{"crop_scale_min": 1, "cutout": 0.4, "parallel_block": false, "warmup_steps": 510}
Rows from block 8 of a small image classifier, named by matrix and row number. Rows with one number belong to one neuron. Each number is 128 + 24 x the weight over its row's rms, rounded and kept within 0 to 255. All counts start at 0. Numbers have three digits each.
After each neuron's rows are labels from the 100 images, of 14848, where the neuron reaches its highest value: "strongest on" is what is common among them; "lies over" is the class under the peak. Only what is clearly more common there than usual is listed. The data: drawn small creatures on textured ground. In brackets: how many of the 100.
# fc1: MLP up (model.blocks.8.mlp.fc1.weight, 768x256), inputs 128-255
# fc2: MLP down (model.blocks.8.mlp.fc2.weight, 256x768, transposed), outputs 128-255

fc1.684:138110127156161137151100167114122137119162107159125106155070132127146109103101145080150132092132161143156148167156126121110101168106165089123138118158144116143146198129155162116146183111100100100121158115152113142127122115118150150104105143132100151168148144147105164147122113152150136136127097129100127133137148144115159144114101158116149118125159130164086147145109113150151115116081
fc2.684:129107126102145154123119144123136134165130159115121151115169152116193147130074172133130137147082158137180162132133135149157146108150100154110110154148122093147155109112133141142094139108105163084143126107137140092158138129083075108140115117113163147150184090119115132166134125139149107127136148191131165128115145103135121073110112171137093130129099189131175137103106158101119121121155
strongest on: striped (95)
lies over: body (98)

fc1.52:110138171159169139133144118123099129141132191148160125196153107111146081120102166117117108139117103150159158134101099117146131126146123138089116128094116136158127148150126114166108140122100128123125132127108110126139142119115114112132121156121121113117144136191082184141096177150124113118155109113094110133130110116126115131124092092131154096120124073141123102142140131127098132160129
fc2.52:165130129136091135115160102155126145169101150150116141127113142145180120125145123146151122134164135146135166131104129125092124147146133161132109090078145129100108115119146129122153120106104138072154135125134094140155153106107154154153101142114141109088133133133105111150147121139127104113135083153124120133168152161118151128104174147091148117128137123108096095086135110139158125135139
strongest on: plain (86); butterfly (39); snail (28)
lies over: body (90)

fc1.261:120106122134152155157136123099128123135177094132114122167099114141196127123142127092123113150131101136088165142139047161091139147116126095094128176136095129146165140115079119138115130135104127076163143136121139132159124081084103149121094139067134124124158161118120149127149153096162143142147101135155113117102097121130108148117126113140092111094119136096119081087158118116129162126125
fc2.261:154121163146140147121107105103141155099115112130135126103112129102164142093133094139149113137127143135149124107094134108153105120116169124122110128150108143170153165138152099131110152165136147100126084135139144142124166152122140151141167137068125123139131169119101102157122113145112071143115146117111101117101137125136137153121146114124153169102128129150129201096068062100163168069148
strongest on: plain (99); snail (30); butterfly (28)
lies over: body (92)

fc1.46:112139105108110141061119122127144130124108115145122111130144166123113111102084127135143134147148141130113080126120130149085155144145157122133109160130149088198102134152140130166136107118132149160114092102155148117130112071123124118125098148104116142163134085122124152117123157093108145088124109104143120105150165115140121144178148097152166139162133151163143115111162157120104121139153
fc2.46:120126161168100128097139171118104098115105103113151128160101108142131110125126106128067114128122168171108144096084207140105123114151129134135142152101140129119141129109112138193114147134150140094105123109117122138118124150118137167169119104130176119122155109087130115128096127144138121144135148121098163122143114141126150163104120095139122133141105133135127100109122130112103106122096
strongest on: striped (66); large (56); butterfly (32)
lies over: body (48)

fc1.464:160121175118135175130131087106156123152146089145140106112157077128134138152129116150158161118057142140132143157142128159136123169154141077147136113139148133180124156077151125127112113129209108129138145153113115130124150167166113094116109118145100119133119130110116107100131097114120110097108127150139154134093115108128118151134114099117155133122110127126137153127110134113152120140105
fc2.464:085129109121130065119121144168101121116147102141134107165151105093132124122139148111102131125142110133161133146142095135147102120126117187115184139137126153129147200143144108143099144132127170146091134123156099148084172160123105151154149124115137105100133138118095134136127144122104111153128117122097145106136123152136156112138121162102114115081115068139167097132166127145139067120118
strongest on: striped (94); butterfly (28)
lies over: body (46)

fc1.658:135105108075152142099137107125141137152102152155092097108124125163110187154157138122118153152125114132141093142080091141180106124133114119111119097146102094154087097123116118184132094106155095130129128134089119140077172141138112157115126135111130130121120131132142114102105114114122120111148121137113152142139157162113152102113112139138136147157115107076103110095125110129120158116098
fc2.658:115167126167155140143137096135141099143123116138083124105138154094136130114156138124154133140158120147138093136113153126150145102147155157120128161086131134129124120124130091120084118095133130119116127137116119134127125128168147103110110122135085129155171156101131126092136153120091125113168163111109115120101127131128105137119109090151063166112148153112138148133126108139106114122171
strongest on: striped (83); large (76); snail (26)
lies over: body (57)

fc1.398:135125130141148148133178168117126142065127140146135140173113126144144088137125144091137115158117107106146168164143122155062109140121155144133122112140136119168149148106148095103120101161119136093125093115139126092108114165094161089133120134135095146100069098105118084127123129139114108123082143146164162141134152148109150112121133109167117153134130156135109179127146126069148174139096
fc2.398:110079104124109125107122162106122113117157134163131104131094141160074163209091103134143133111105145070146143095142141144146165137146123131126124119099150139126116127116150177167122124130119086119105139143118124173159153116137117107163124160128116125153135143169093136124146175130145158168152117112125125150164130121126168127132139132128140120109106137096112145086088145106098069102070
strongest on: striped (50)
lies over: body (46)

fc1.516:155145114129133099104151128105106159166073153112117078131161128114133134139126132166141167159108118126151121103110115136149115098130110093123146153133111081148082132135089105126158116134160110109140130158123106129127158098115149159147125161122138108139137105137091141121135134167122129128143056108104106133096140123102144161086094119126135145107135146105158094117101158125162111197130
fc2.516:115139104105101152097099128169124155171143138133116114110147166130115122097120118135148119176109112152129110111141131148144167127101152139099098113129112092112133151127155085142115112150120140164138140076157152136119134185113124099082126096108107116164116134158100149110159090119114154098145127105142113148137098117093139107155132136138107115109146144125091149144178100168135093103120
strongest on: dotted (98); large (55); butterfly (32)
lies over: body (32)

fc1.681:131161154132121113108119124151139153156098123172123119158150146135168159168147106154141151137129117145136128103093145161137143104142135149087094120121088118127109155136123141146103165161138109132095116126117106139134148161084141136116095128092113139094105176076133110138106109115136110151113146105106114184141120121114084115167138172111145133142116181142135149090143100157097104085134
fc2.681:092148132111116094126106103094159102085129096115107108113151115110138146132075103126134111159130108153159157147188113091127105132166137141155125149127129154136116167135195114129123135101120141160163110170115152141097110133154152138131140148144148126152104131163096108128084150099120103126089144135128135149137170101139113126144118133097138103125145117140163117115139128122120138135130
strongest on: plain (98)
lies over: body (78)